From a checkpoint of a small class-conditioned image flow-matching model.
Model: activation swiglu, layers 8.
Training: adamw at rate 0.0007, 31600 steps, batches of 64.
Data: trained on numbers of one to four digits printed on busy colour backdrops, 147500 training examples.
Rows from block 3 of a small class-conditioned image flow-matching model, named by matrix and row number. Rows with one number belong to one neuron. Each number is 500 + 50 x the weight over its row's rms, rounded and kept within 0 to 999. All counts start at 0. Numbers have three digits each.
After each neuron's rows are labels from the 100 images, of 14976 (inputs lightly noised), where the neuron reaches its largest size: "top examples" is what is common among them; "patch colour" is the nearest of a few named colours to the mean colour under the peak. Only what is clearly more common there than usual is listed. The data: numbers of one to four digits printed on busy colour backdrops. In brackets: how many of the 100.
# gate: MLP gate (model.blocks.3.mlp.gate.weight, 1536x512), inputs 0-102
# fc1: MLP up (model.blocks.3.mlp.fc1.weight, 1536x512), inputs 0-102
# fc2: MLP down (model.blocks.3.mlp.fc2.weight, 512x1536, transposed), outputs 0-102

gate.546:535526511508488499500555467473462530476487473516467506565534417518525536471442532444465494470464608572422474577412522491451499520505498611454464411392531507529458571532517454475438397487515566521520483510536511586532519428551500454605498543436497478509462484472561532521539515512481493569553511462493481550462
fc1.546:374561528574528534523398482430495493417491528504536466440484456555473425461547426521430563490478596449468547591587450505473434442470479480398499518457512523519447386493498517564465409518439425525510599477503496503506470443461531448452558443481528491587465553493569443546512487500472562532483528454546402551463
fc2.546:397555462583489511504511515471514592497484559471591362484491559463555568433519488551423511506499533601544545555505471466495482389476448550471491505554474545592461483456473554585484419531478536565440556463443389573412437506540448501445484431493574514495480442501478524475490507540399447492437484527489535473499
top examples: blue ink (53); length: four (51); teal ink (28)
patch colour: grey (82)

gate.641:509432470487444551432483488468543477464483578460498466459508476504485531465514536568462490504511456518529531510497441608467610570577514466449468431442426424541509487531508422491645472559518511520530513470545492596498459440524545543520428459439455504537488484495472440509508455485490442481531421472493464544547
fc1.641:546536577412489459428510388547498526469452481439460501501487575431569476586535485454403546478561467441541523435554523560420583493497392496529500461471467519537484512551536432425590454532470526526619440493526469475554562535489526471474497444444510499453466512468492541531458638532492439508509511485524474556470
fc2.641:467508464453536470418469476485469456488475502536430429501631461441456502546493484554547527487487470430590482479518469541504384533531536469457452448492483442496491490535432473534520506471541458470542455568528454445427445492510532480472492444533407524495562502579480448487386534577547443528510492413546505486435
top examples: green ink (75)
patch colour: green (34)

gate.447:534436521560497497534370461474628437528496576591497554603496462449489490539645523607491493543450582515450573542495511518490567431532474503448612564581412528524482508575485594481577525456470540459547500558485467540470487536523496486479557489405455485576518559390532542497574516499575426508487446374485533584540
fc1.447:487501487546549574485550526452453502485448580439565482425451500512493500418519474475512542530567545496570497430515546511534443510457429478584390504488540552416580502512485497541517467540545533470536517467467443451455489557560579510433467467447521553508457499529490482400505465478421497453354517478539492447513
fc2.447:429349509600491514511503536526464535440601405445480497541564588530519428618482562481568488406512546451435510464445451477483458509503502521483489362472422448569509525447519510593458514489555529506501435493547559568488445460429492493478519507522413498584466434423456576479465557475510558482539488526500433447472
top examples: length: four (93); orange ink (45)
patch colour: brown (77)

gate.678:474442514449475429610517525498438441528340485495529544475498545501480512568642562375469550517535493435475485484499551584399651392473472411478545510514463436428484483519491543500506534560469518521639455494438616457478476458589449546490417494543514554488505428523427536512474478533507494575575437503579507413470
fc1.678:519489576593496500417419547464446548513549499570574486469449512382532485407487471495532547597619394491457505480497534484479455476572532479498523481493561524533495511488555495419442505469562446550521514483498483499489539495472467418501523574541624510511455592577477537558523543495481458518388496586476418532581
fc2.678:494498517476441424515492507501470422472483531532520565491440477483572477499484424466533515438558460546524527452527395579525515488480555474496536543453492481443611514521516580450453597532451489546505580471567562511573452485500522583508481558559545461516462541461442439510477481522522521492423527482524589411412
top examples: teal ink (35)
patch colour: green (31)

gate.359:467564531513553415487495487432422530376381580501471530575598514539492445399479471496514517497563485547543493564501558603498446509499482555514568421501606471441529558546532481430498525528489537469481553446445553480582491486569652533498531503503544466548530528444484565460541445521395508451535451498418487439471
fc1.359:456473475496507439431537519553445431496515428483471528514468501440518467437538564422413490574508432423520503445517449560586522545553557494496360472465443485533488466382454600548398424435442524510518510486592368558457489469505514463480468444528544541459561508458535515505426511410506535455562511605479571553505
fc2.359:570504508466568524516539391538511507472563485512560442486516487551509468507465498546529491465466529443480517433493492563488520453611492551515446585483520422596554470520531557524517578514441532461479582499469583513475550559513522434498464388492492527492571536439496480528424582472550469511467547417445499530519
top examples: red ink (96)
patch colour: pink (65)

gate.14:447542520390506535462475519494441458508460537560534530462506530507458450503564422437505446543534446539543427521558495625563427473537545485448532499545461438548520489546514447512557522444557467548585550523499491503526541497487561521574449503506533453386508481561392493468471453447504531471525489464490484498493
fc1.14:419484408474477461484451597508473466487455503432468495488519554556480487511586469512508570492529435443492432529502471458507429425517493494514430547548438595475476463449454516367486514482428551547456430534449384569503529433452554437457467500600535562531488488471408511518524514558491333542434562505524657519470
fc2.14:482473505553444481567557586545474417505444475576502567457447536492612444512500433514535452461532501448517411519483426474492531529538572489452428504503544562452457549500406540568473587478423523543487437484440582507589519507525573501516453470419593473421522547401526556500455525504529622541432551521434402412484
top examples: blue ink (96)
patch colour: grey (58)

gate.511:456486506454584448453462512518561433484431522538546510545417540450485469443444479513512533535500403535406537466466441508556450521546370490435563501485513436465525576472519487480473516551587500490491508474520357564472496476435554604528527537459537556422471528501532476572502527476468692521465463601426445490488
fc1.511:487484440499511490605439564475451418646598477482518472560517459515431538571573623491554558436450506427514603599562581426444532500529475542393531465562381534559485458464470491435407462532514518578479411595547579508472541426570488508469424531547566511518523547567504554497395500527493514509526498451585518546595
fc2.511:509545533528495320504548494515535456447480473468371504446419470505422480425475517581493540485495486489504513568459668398527479498559546517585527497502438486438551554556486577543467533518498523489538486505482432529555503575564496478501508552462446464464534447367563470419470524509481657471494459429486452481582
top examples: blue ink (51); purple ink (40)
patch colour: grey (58)

gate.94:590514471464544461444441534557523508446515475459507483551480507547447527535515511422446459462565505469424514434467506555511539495537480468520606463471545423426531429560447458546451358535509511450481533506508491522533491522473478525506605522465503530563462568458479530418411461458468494488472514464475498491608
fc1.94:528473480536542487466514449403561465560403607548553483468524515527555440523545570513487502431586468556503500572462522442543540447535476528474466405517526527558488445558517584506467437437443445429489522518558410558491538473479546534448519576424498517470477504405497556568613487552549420494429458515507356493466
fc2.94:483429493524592574454493547538548484476546400509522558467539518614492515505484529454468520513539534470505515543496453479445517473472560443553511564515467578455502510594458540598545467574416533429445392404536474488538529494556598454471524494546590447493459464483470455467611500524593525509506462577497534533489
top examples: teal ink (69)
patch colour: green (61)

gate.744:589432543494495460552503634451569532459538465441476514543539419485566535469490434474508518493454590470457517461482550543495545490548442551521402438492450523511511536475481509489402519573512485465548475493501544435512505464432577527470545617509449510477492529595486473496465490450532495481515429567517468564468
fc1.744:509441462547484477487514526464455503552513421520474551443420477465464507489474335542525442533463518560496456480520452538471440468557533440505514556411470418518364494446409442553438512480511575495526541593505545507586505498464479489458441455538539454533515472519416472461515420522468464510546496542506499544541
fc2.744:520522463542484337460502488368525479487508546506521460478470529467539443541403455551490498523503441476492480448543518484529496533467418473526469547471471526516427460470608453582517570465499491587513504486503581530444412509487508474443531554525510434519519437448457515490540521514487465515412499476458465472630
top examples: teal ink (34)
patch colour: green (26)

gate.12:527553514559483570454515460464449441491485488484477483605512433516496393453467494600506500533502470537482504519430591499524508556453469543467490526457630523552562535455542470493530452409476507460496523470562559482548475420528468517568486522406499520578494526512471495490497495591455488555549493498508514448448
fc1.12:397543557396503448515503534604641487524465575477513477456503477508592578530437513594513522425451462590531498475501476529559492567469450492529465511452610464410580503476510493513417561542469454521497545538465534557484528468487460581539451562584490470436496584541518440529539560458490525404475453460498413408466
fc2.12:493540440524469459547560503510499425417408441544448460382556446433453537494466484475472518501494444526422515441413511461515443575487480491551455462455470395377479521543506435486382522487494532540456494468573545489470407543508518458425530540445558539480498427500501487546588533532483512581576504549499496515366
top examples: length: four (87); brown ink (26)
patch colour: grey (71)

gate.173:603554536516391500435562529498507600592559499509520447479565473528552466516539464521554593527474519551590462575589479417539472521482547565453468519519497530515520447445434474543571485493461476524516442489422519443537533529552519506406466481373534455563480491437519419456448502444532449494514493466621548438526
fc1.173:466562440442441455425547492580491464479503580470432483443551539501592486498525467418454554562579499467432489508531548479537472596451443476496482438484536494597443465569575462419448472494428539491519509559380489511497471454521490500514435472519569473480513479493561575516522445483525599471535547515447496525430
fc2.173:479603446513451596483527601467543485591535522483525566477474467534474588482552497493520450504590553488530547495529520440488553548510491462480476555567532457616479409498570480543495385504469543473522502519468458469456479456499497518617490495437453527469438482479499430479538491491542486467436469495551437508417
top examples: blue ink (30)
patch colour: grey (64)

gate.184:467486507574431476464511577590470435463500505517461558459451460407543502572473454534389390551402546450559523469453523475611421431415499497436494460536534410500499555446570563532517484476528391476466498445459476466359570549483519478496466439456482443488503457460588528507456405492523423520450480454455483601492
fc1.184:443497454460524424494602533496571462477430454483488522565473484361559410576521472564509415607529511476559536431390534529528448456441551519413596520552488444410521557440578483525494548462502488450486463522511502449395445524539457556491508438440467459483453499488541474418491467442528375409439529511477486449480
fc2.184:574493443538523460548576443457553570453501474515494426484460548562357415557457577362515606496423441532484487542470516410505562517499528488526535528493468474484457484483459549411552476454628445466510613467434549491496423488514420511610504482501506492511504489543417500471435504549530471562543512525445518564516
top examples: on a plate (100)
patch colour: grey (95)

gate.76:480590550527538553476496386398472418500388473507516472566547564470457533486491586518540410542557548541373591493469514602516515521475411522435529426477490492565470439523520496446504488512419604464503514496442520567507570453492475521564475527495507578455451484568366461580568543529429500565496529453371442555504
fc1.76:523447517559460465388494485541492588467475503420462446463493442504523512566479521579570502454486525461567428432519544400530550491484548498525528549455425524535547552477527448513497480404469498537489514642566479522505533487502503429481532485446565542504515470510521486543491573424609441423500455484459465578540
fc2.76:571556408566442470528468651465497563527440427440495585518584417517523552530483445496498415472557552435485511553508496628498475514510583493502558510583612410446575507604495530554523487564416486503518427509542452473516546465459529490480435481464475504405544486510495549529468513517524523509441533452530484541484
top examples: green ink (59); length: four (56); teal ink (30)
patch colour: grey (76)

gate.388:449505579417541458461590554609509456564468461407439468501525450417483428510409467538429559581486469577499478526510515579545417504481477525462520546563493524466582582539545539618499507494414561420508549532502565568554498531477532479462512554477541489424507484493571505511674524481453490432490441524440498567542
fc1.388:500538572482472385513502514520543391480442512496604506530500504492499435526383453457550500566549494520448451523519432596396504565477516555505505482445508517508546599466449565543594483529441561446519610497505522482526490535477513492547538573474554595477517534484609509549546557512498413530473498533511496539507
fc2.388:475562521405536517446539492520563540534476489496507593538581527549532518418613562501488439612577516529478532538431508597456522426482508508473458528447515413566461549476445520482479513459474552459504494511518531519487607547442388485468551534532594506491532457476512460544570527482540609513388494565518507480453
top examples: green ink (56); yellow ink (42)
patch colour: green (40)

gate.575:471479532453539495461472501523525519488515409447419397593432517492540483483404466516394447596437532544415490443489456559531498515414412518394426511521451405444577478516575533537512479479505556555530627469526464523423480529408414483528439471473496447430569473525587502558497463473489529578449490513450500567478
fc1.575:393463516505558528559553542502514487467500447485476432567461479557545393426404476502540532400559454537522496531470527586535396543462453486497558481490554485581465550423563551511483439494501487580442537564476495540467458456394444545516539604589546467502512462530461435589579570455495453458497511482505414479515
fc2.575:536502510498499506499568464475542474443521521463429623531509579454582466493528507534492529538511489548385621494495414519483520498559521520541476468493514465469519504419553489524476463416496419486533504554541474407527511492468532471537571481479478524452430568590497463518482525500477584569467534485446557533519
top examples: purple ink (57); red ink (35); first digit: 6 (27)
patch colour: pink (49)

gate.763:398471438506557468428553449582539549441484514488553494548430489461454488505453440553424496495583530455554479435513517518508458479524495567543438600558475413501572522478462508547595490473467480416579483469482521506494441541453585413578572537478493504471518426537542472498541487491402543425484589623554419453476
fc1.763:495528453495553484505511605504577546465477465550579520511437447530457522568507561507451436558526575499439510540534400491439460482481512485459479577427530399488560465477569487508494514427448621524526482476567563420455589529405484476546471454497466570458434543479538515500503482461491482499475453458447533521491
fc2.763:560527465466455631461559471467478537457482521448508487504505484486474598505523485522412567582494584506481531554363489486458552502427494483452527559524559543550525439427564441496542464545418399456511508523480363458530428508594550504524518444360464499466419448519509562441482547480473533524525569540550432549451
top examples: purple ink (31); red ink (25)
patch colour: pink (50)

gate.620:472538561460499519400471539476407454520472424549431585489337480444450600419454550480497503516513404517437438483563527599475436502480417456525535466512502477556555522557426530481499502576471488583553445510439491452525424470525566485468514477498536582431520405469481515525514605431560436422547531477606551531502
fc1.620:477648529413523479505540437511562491501504487549455461420498473468586481514496545413483414441563471442544528526558448460538476452462458547477562561494545488479505597408544520526409499456515558489568403618540428567570522572428527537408426550523476580487530488494494462450499437558496479479506494432435538502455
fc2.620:504475546441515424486372502484519499502487487494496414563516523576497447546484576450526515528472486573512428554510442396462522546471510454553487468511545472455550528565496521587562491615615606523474568442497516423462544457503501535449549549492465387446510541421547578507590471457468472546502462510582525436573
top examples: length: four (51); white ink (45); pink ink (31)
patch colour: brown (62)

gate.304:569544445470457592494507599508445489486573544550478509521514490606507453503520469500485576546543451549434460474530518496490442501477517579433493510559456469480443426572437464487564504542516490517419563478485458410616494437439466605502532527389604418514392525468543536460510530517457558508504540524585564545473
fc1.304:622475554528419518519416466483519425542504484526587507543458521448530464537571450549563426519513483532527541445481441566500498474476544511481459485528534459444508574544504500545500447538560496540551446460638533521586549521555479464470582409377490465543460686502472527539432493478513508489518482477513339560426
fc2.304:496529582384442522496545499433523456550395500597437554518443510548455523588555562527518425483483493477419478482467389493511506513489452489498489491486495432453482564473495530535466603485393506526513509517630550458482459545445528585494468462496490457565592573502497514433455390484475544487518498468513444586482
top examples: blue ink (37)
patch colour: grey (59)

gate.171:519538488604420628459572536450519472349451506487495444541524488540480452488484452516514525441524469522505511515569537391427586508473434511467472519508580575479502508509476462530467520535455539585479452427495525536435543454509459514599404607524501633487406503463488417462479517548479521526472431452466504492463
fc1.171:494533478515486407589482561382477450573478466559526557499423621484533503518484532486539513536546506475542538555454543524457537492482466579558512475437522488575492501576475441477471532509457478406496385467455421481496466580521460530507472551451514447542450455491590508465472524502535529574535486512551494480408
fc2.171:446407593513572500514530524444487482487499412474465469497524579491522518545438561433469552535504512546537568494522613491530522501521507539503526546499508561485556492477554490605456563483554556501473521473443566477454463499492488444576491539441478567557524535508530539480454525480500511421533378436541511519544
top examples: red ink (29); black ink (28)
patch colour: grey (62)

gate.758:465512416423462498506456564555491535484498481482528483544432439542486473565474509455471515576476505536456433450469545553462474443528514498503589453507534489471549491516568517457508387519470563611519614429439532550527534508423551508529574487410483549532586533496561564551541532481468437531452422484490561486455
fc1.758:541548511460490434487488429488497459444517372489447562447454528497493542568479493542488516568414471473447423477532487575503583400627612528500507534539423485495393539542471569503515522461586440474486457519552499418497510422587438568499468511548509480452462479519454554482544472506443493586460481404569493553478
fc2.758:409475486483476554560475434485499549419511496520443526566520493457533562513605499567497566456551514508387491483592395473508522525514512468501544400475420479622531595553353413505480534579461519506434513451516462453460428481608434585500466503603571502537595387533471455500431370503441471575436524449519466382498
top examples: length: four (73); green ink (27); teal ink (27)
patch colour: grey (59)

gate.75:462525483467548443498536534640531513475534404439502489521550504518561530525507453495532520512565484505549401398506480490486534501528503637538492507411536550393519509499489497540463500467527549431463532505462495545487387539483516543524530450503606481566545452559416515484631469601489432438559537472502515409476
fc1.75:465452539495549438458549524543502493533551491423482435482529469514459574538453583514452377502534460527448621472511508452539439515478509496496566527498468524635434454556498500503582431532443484571543522468452493588571458503483527568517443453507543497520535486473555454488569550486504479457479455460433491558519
fc2.75:461491446438403515530497531505573498504497586455520464387556488431507612488509510558535440569436563488528457397527456483569448527461608600549493520520548334408439578473525511521517535530546452489528516548498463504604485411508467441499452492533517535506487487489476610389465468467511488514431448582522498429524
top examples: red ink (31)
patch colour: pink (44)

gate.707:415570501468583505409356523485510540459450474504453481548515427588581444560437446482516461517415466462426481505509511432570432472342395549529531452532483434477475505550475574567525515485514582460540403459521518577472562523544499490546574473556452472533448518588531503591486505540537517564490491503430459475537
fc1.707:524484511472518562526532561490410485514522465458487431531497539472558513428407481514436568561572484559458547507444450500517454484425485554443408447484469379522521478497540429516511530521493522552497466577546568539529449493512450565394569506453535512469484621414544499500612530472581395547573608492508548520465
fc2.707:494567471466456422454509409478598544520543507565435541461558544528530522490522497456498516566544438557471523523481548497426514481474468550532463522611506536510557503452445551529428463536612534460443509475471505554598433519494415516596476570510475448535494496503488501583626522451468626531467441556554484560500
top examples: teal ink (58); green ink (33)
patch colour: green (51)

gate.303:535440590477464585558564505517451547561523499528470563537534483482457493497574500625504517501454513504505574522408484457418577466527503452461547541536514502483490474542440437612574527486512491447525428435544491425463458539473467512579517523456485439439494466615622575511426502572413467469473544460514465565550
fc1.303:596476459415430425569548531482565467460505416489518552610497551501437498487572548383530455335498440503442460476415534367423410487520496515459612423422544522567414523535528429565502527550503455500594470532450394441510477430467450503477496601434458500552504526462499511517515514516562490484400438490440532492438
fc2.303:609442489487559474410440561469445629440535543474525411494477484437496495475489557520463573482534559551448491487519518509568574502527513474464482494511528534522399457464447522543504515524567432454613459527518556466541459544517471459584550631532461563435500442514470450466552517499548437536449499535457406495532
top examples: length: four (64); orange ink (46); yellow ink (25)
patch colour: brown (62)

gate.638:535608489408499557457459447486588473448437424508476496539484533529469516524527437458587545481474580572423494520500603422465585522572436509532505490549511524552529586490448514554456479463507561331463452507581498531376510507447553495490549642542445490489429526496510488499577556439446525529517585585589493570515
fc1.638:572442488449559517414564399446466395515572426437551488486505532478540499383487529428465466499529505428535582558501559523526460565406508523474469472513558478493533513574380461538468482427470410462528502472485514570393521546516506475539456511481507479517455399450528507575458438470439549550509517496543436580550
fc2.638:529421472416471478485479528535557464457493511527568577469576485408478492445537522465506487560636514454415505470587487401462508495452622431527449489565541449559452471450589500507396491531443485348558501484509447542472445432521515611486518494555553605452482488503464450465452533530470472563461498523481468435543
top examples: teal ink (35)
patch colour: grey (64)

gate.281:563538512518568484506531517469524526472472540435455412468410457471460540537511426457466456506484489573451530479487479553643468540455542481486498387547426477472557533519553588538465490511406515488512496594543511521525555499452546552475431521546519574526425524403553560540620560516460458485475480408469472477432
fc1.281:500468547452581526522572446531526499520482495489523561505580541510464494498442566437455576401431489441490533409464536490502514552519469518650470574491420535511479433457413424572551415540479434502430521402462546429527427491527490492522486440515469491556553484514437527500409531504461499402462596493584527421484
fc2.281:560389517549493592521486400520521509464516501488426394544576457509509470519458401526471491501479548445452559527478426469442415539490523515512528586538526493489488461479594435513468472481470533564422540545586549509480438456426485557418524525463477439479507567482462540513516509464503509453414533539446516468592
top examples: teal ink (64); green ink (31)
patch colour: green (31)

gate.584:602562444419449512638442471449525574511591518453451524352515480565542461624448522626377480553541465582453504517567444540531493512503485526430570520444445446527413537487566594461518551456557574457464512511525437569478593564500575504544456539480416537504492495444609491481504541461495540453500548503556464544466
fc1.584:430510588488557505606541535543463530522519543475557453580428508523478483451520518460545477518518492454575515484513612576435420477573529515497457533482529473525434480475446400538477485576488471471504447556448507438577610479494421562533429484543478462470479545475513394524553484548488454493561594507506515546473
fc2.584:516527433579489543493496444400611542494455491463405560474418544514546467480527440582495507466459484442600594472507528506550528465501489518582422556602522511416465587446500532489512453558530521531520497460450440503631481551564504517514512582429486541471450527515528546496513473531461515500463516559451516397447
top examples: yellow ink (25)
patch colour: brown (54)

gate.101:516422518527531481566500526579589494509460515493452459415463521539523416458489568465517533531564512474501537530519554511524485558489532401492523507548528562539517503545459504451497548467426459520519412543460392493520446442469447551522553583610549432464501536579480511475508497527422499520533502533558451487457
fc1.101:458443498421524549570417547497404580475462579577448415435532447390588473501513531451496553519620496479445435442526588548511522472496621484460447471505483522537436468399451544390429527486497500548509578549534463553527454533545517518505497530562478544517559509490491470448503450566523564550473600546487511496522
fc2.101:512472621460434465430512431516588536558597418410492459504514488592458530450420454505565485486502342396523491507589487509396498498491524526480568452486476537526568434563393498451466415528569537486446528475490532472510455436468513563572506438551486554501578467524507465412514416496550441461481549427431550507439
top examples: red ink (69)
patch colour: pink (45)

gate.326:572422560565426528498520413561559408530490524520484531498525505491534457476362513501469444577528501541463538465560506601543517445553380571533479505560531459523534486554614535428523572532524521476483548557512587425467550506508617485526443507530529517487437498508479519607521500483554464476564542613487444433405
fc1.326:573508413524478525507445553588528508525540541599563577510514485571479492506476359403560445611472536538494561523588494441537431540573568534480491564376518543597507467560596496450472499487518480435493404443457634483446587502560552531536507451549507466552488479508440573476510473465488483532406483525479537413473
fc2.326:638525544546523546511448563430531491541453470530525438485475374491534536494509537436552530540548479446456542479530538533481486536535488512519576473481496510467509459376476439443558532435412583521441478544477504485563367489519478415590521471576510477558534497512581475450519508497473520473540610521591458473515
top examples: length: four (62)
patch colour: grey (69)

gate.113:513566538548487478469443447510557514422525502509492501483524592550523495516555489513600562500496543559520435549522535512525483573521438494470532509382555476538455510502505524460435493411564491560491503474501484525409495527523424508534502468512502495485533531517469456555649468479508482473507513539524559474540
fc1.113:444474503497510459394503569486631523510490480532539470573478481503436418464486454499544453541552486531472525479468547429496508470406542454482510486511654583567471483463388419548527554589547525534605487520493432564495501501538607399504546540547587536463333447534458478457480551497507500537526473457542577521557
fc2.113:415384412536492478422431586582455547475498486508569642493555546537513453479493527467466554488513464524506512386494549395591416592478589435491488446490506511534472498476518442491494501517442520552513493582449496420459451545473599490431516537530548535509411447521547491482429480414506408574451558519515501427421
top examples: red ink (77)
patch colour: pink (57)

gate.42:556462427504512418383515438495515504487528419453506483457486489481495514477500512434574542498484405565448485497525460547571511526416519535494401545584499504456507580478485462479581459570552467488517504436528502464501549492404504534528477453433576578540525560535581606457456559585536488427590540541511517506546
fc1.42:336518539490566574492586475543510503466465587498505474542547491533480473542540538412433445515469467534445510423550476510451508403530542585384532569488440494499435384533448426454543452455558436491477551447482443556441449514500501455535444621425396530478536449548367575480424528441454491542449536427458464494577
fc2.42:512573520368542660548510422564549636470498475515445506531514546557539557548644451517455628465567519546483556442541496467486480563474513488480490508515494519505520546530576481483534404459545438480548480514503601511534581389519509416552511442453559482480513421490521470457449561531389531505497590485446536568468
top examples: green ink (37)
patch colour: grey (65)

gate.208:442499507462418481574472525482447506497473531539526491605491504508566541527457532516468473515484451508506480507506537499515526539569582529458530536542522533522589434482528486467477558507454462560565549522502473554514403413544459549558512533492603410526465484515545505506536506415510437457462496560466631512498
fc1.208:449468448506434470486532505527543526548433450493426579512456453393481541485449596522474514494545469596539501568512489506547501503551579544495537539508513454510556511459586503562526496565457547459440542443432449442492431445578491468452516496430514545405453471503509467470483442440457492431556562483430501466529
fc2.208:476527456484514539451490482577514522511519384485514425454538442532419447450572490443482462389427470485490552389431548459558463509448535602484528508516508541475473458489502521471506509519506526488442518504488495456471402536504505468622493521481518466505551529481453507526392528441508491483498520504402446517517
top examples: on a plate (100); purple ink (26)
patch colour: pink (40)

gate.639:497442602542499503505522534493471437540494442433530486550524484522573507494544434522458512604509505507539556446355502453484485572475472547431417492524470550463400592515464463543520449452596495569616598502490513461456533436597414474511490443572521459464433470572483522446486414511402521494520468520615511483480
fc1.639:512367360517453485433558501556382420528577481594477485437489420523523443471457448500506556533499472558560410536536534491518496513492465430488535425467526455538526444442500581576444471488447468443500442484422500477499491552525534497549471482624582543478511515456577489429531493557466466497515525496635428661521
fc2.639:483451476577494550513507540463579516477467533501491532487524475417526538634558476554610539487514585486533596574520599466485484393578525526534485416350495540447571496454356569607477530456436521471484482504469510422560462557488582560533510517577530558536471535532499483541452465485491471489526569500514489545594
top examples: length: four (63); orange ink (41); pink ink (38)
patch colour: brown (68)

gate.657:524507443467445549447543432467559458486489555491416537427524424480553500532453469514574480481537473524510466493443573524386486534426434525464519531516586539463483464451514488528499493538490548494472458460524561465420431462516613596491474501489510412531507405502559606482601499476513501534590456473504523521551
fc1.657:559546524487495514507488518445495536480522513537517562555530605555489579479520567429471463517419453476410501494535517454501360510558526493491536539523515409509427491445464494537533478468391431437483514443442441482421556563494493547528477601536470559472474498435551503505561457637556461429503567564489522469493
fc2.657:435538467478478454458474468463549453517485463427445545447528491453519498437486448617513556494439510566481421481526485485416523502477614533482507479479467640445461460506545461456521511531502451443457542519579556520535517549532582533497407598462554455485514482471564502509459567519473527479465542514421597543491
top examples: red ink (90); length: three (51)
patch colour: pink (56)

gate.413:528473456452485493534499434429487517517518554374487551399583564529423457478502540489537464367493455580512507477503478460512544459476452521481636471502517434536425498481506424490494464514527429454451548493495349539397523560460551502465507523510565430498459451522434484524616523538532517622543528514521517443556
fc1.413:526464551541521508455482469480577470492523499494440422529572478480478496480563510475481453508510563469459525531481496465475564527458532518519446470524527595529525542548520531459529516500514413500445484489499609538537493444554480602450557507501544517493424508533511617441551551443521493510529417567488469497454
fc2.413:539525463496490477518428540495538439472431470461492438514543509495491422487477510553450635463453480494489454508554418504397508543490599606512413495562483581482469578506441476461560527417397595510620450600485421496547451483519489473391564486431548448463502507494499549468580514610511511482438541501510427506483
top examples: teal ink (45)
patch colour: green (42)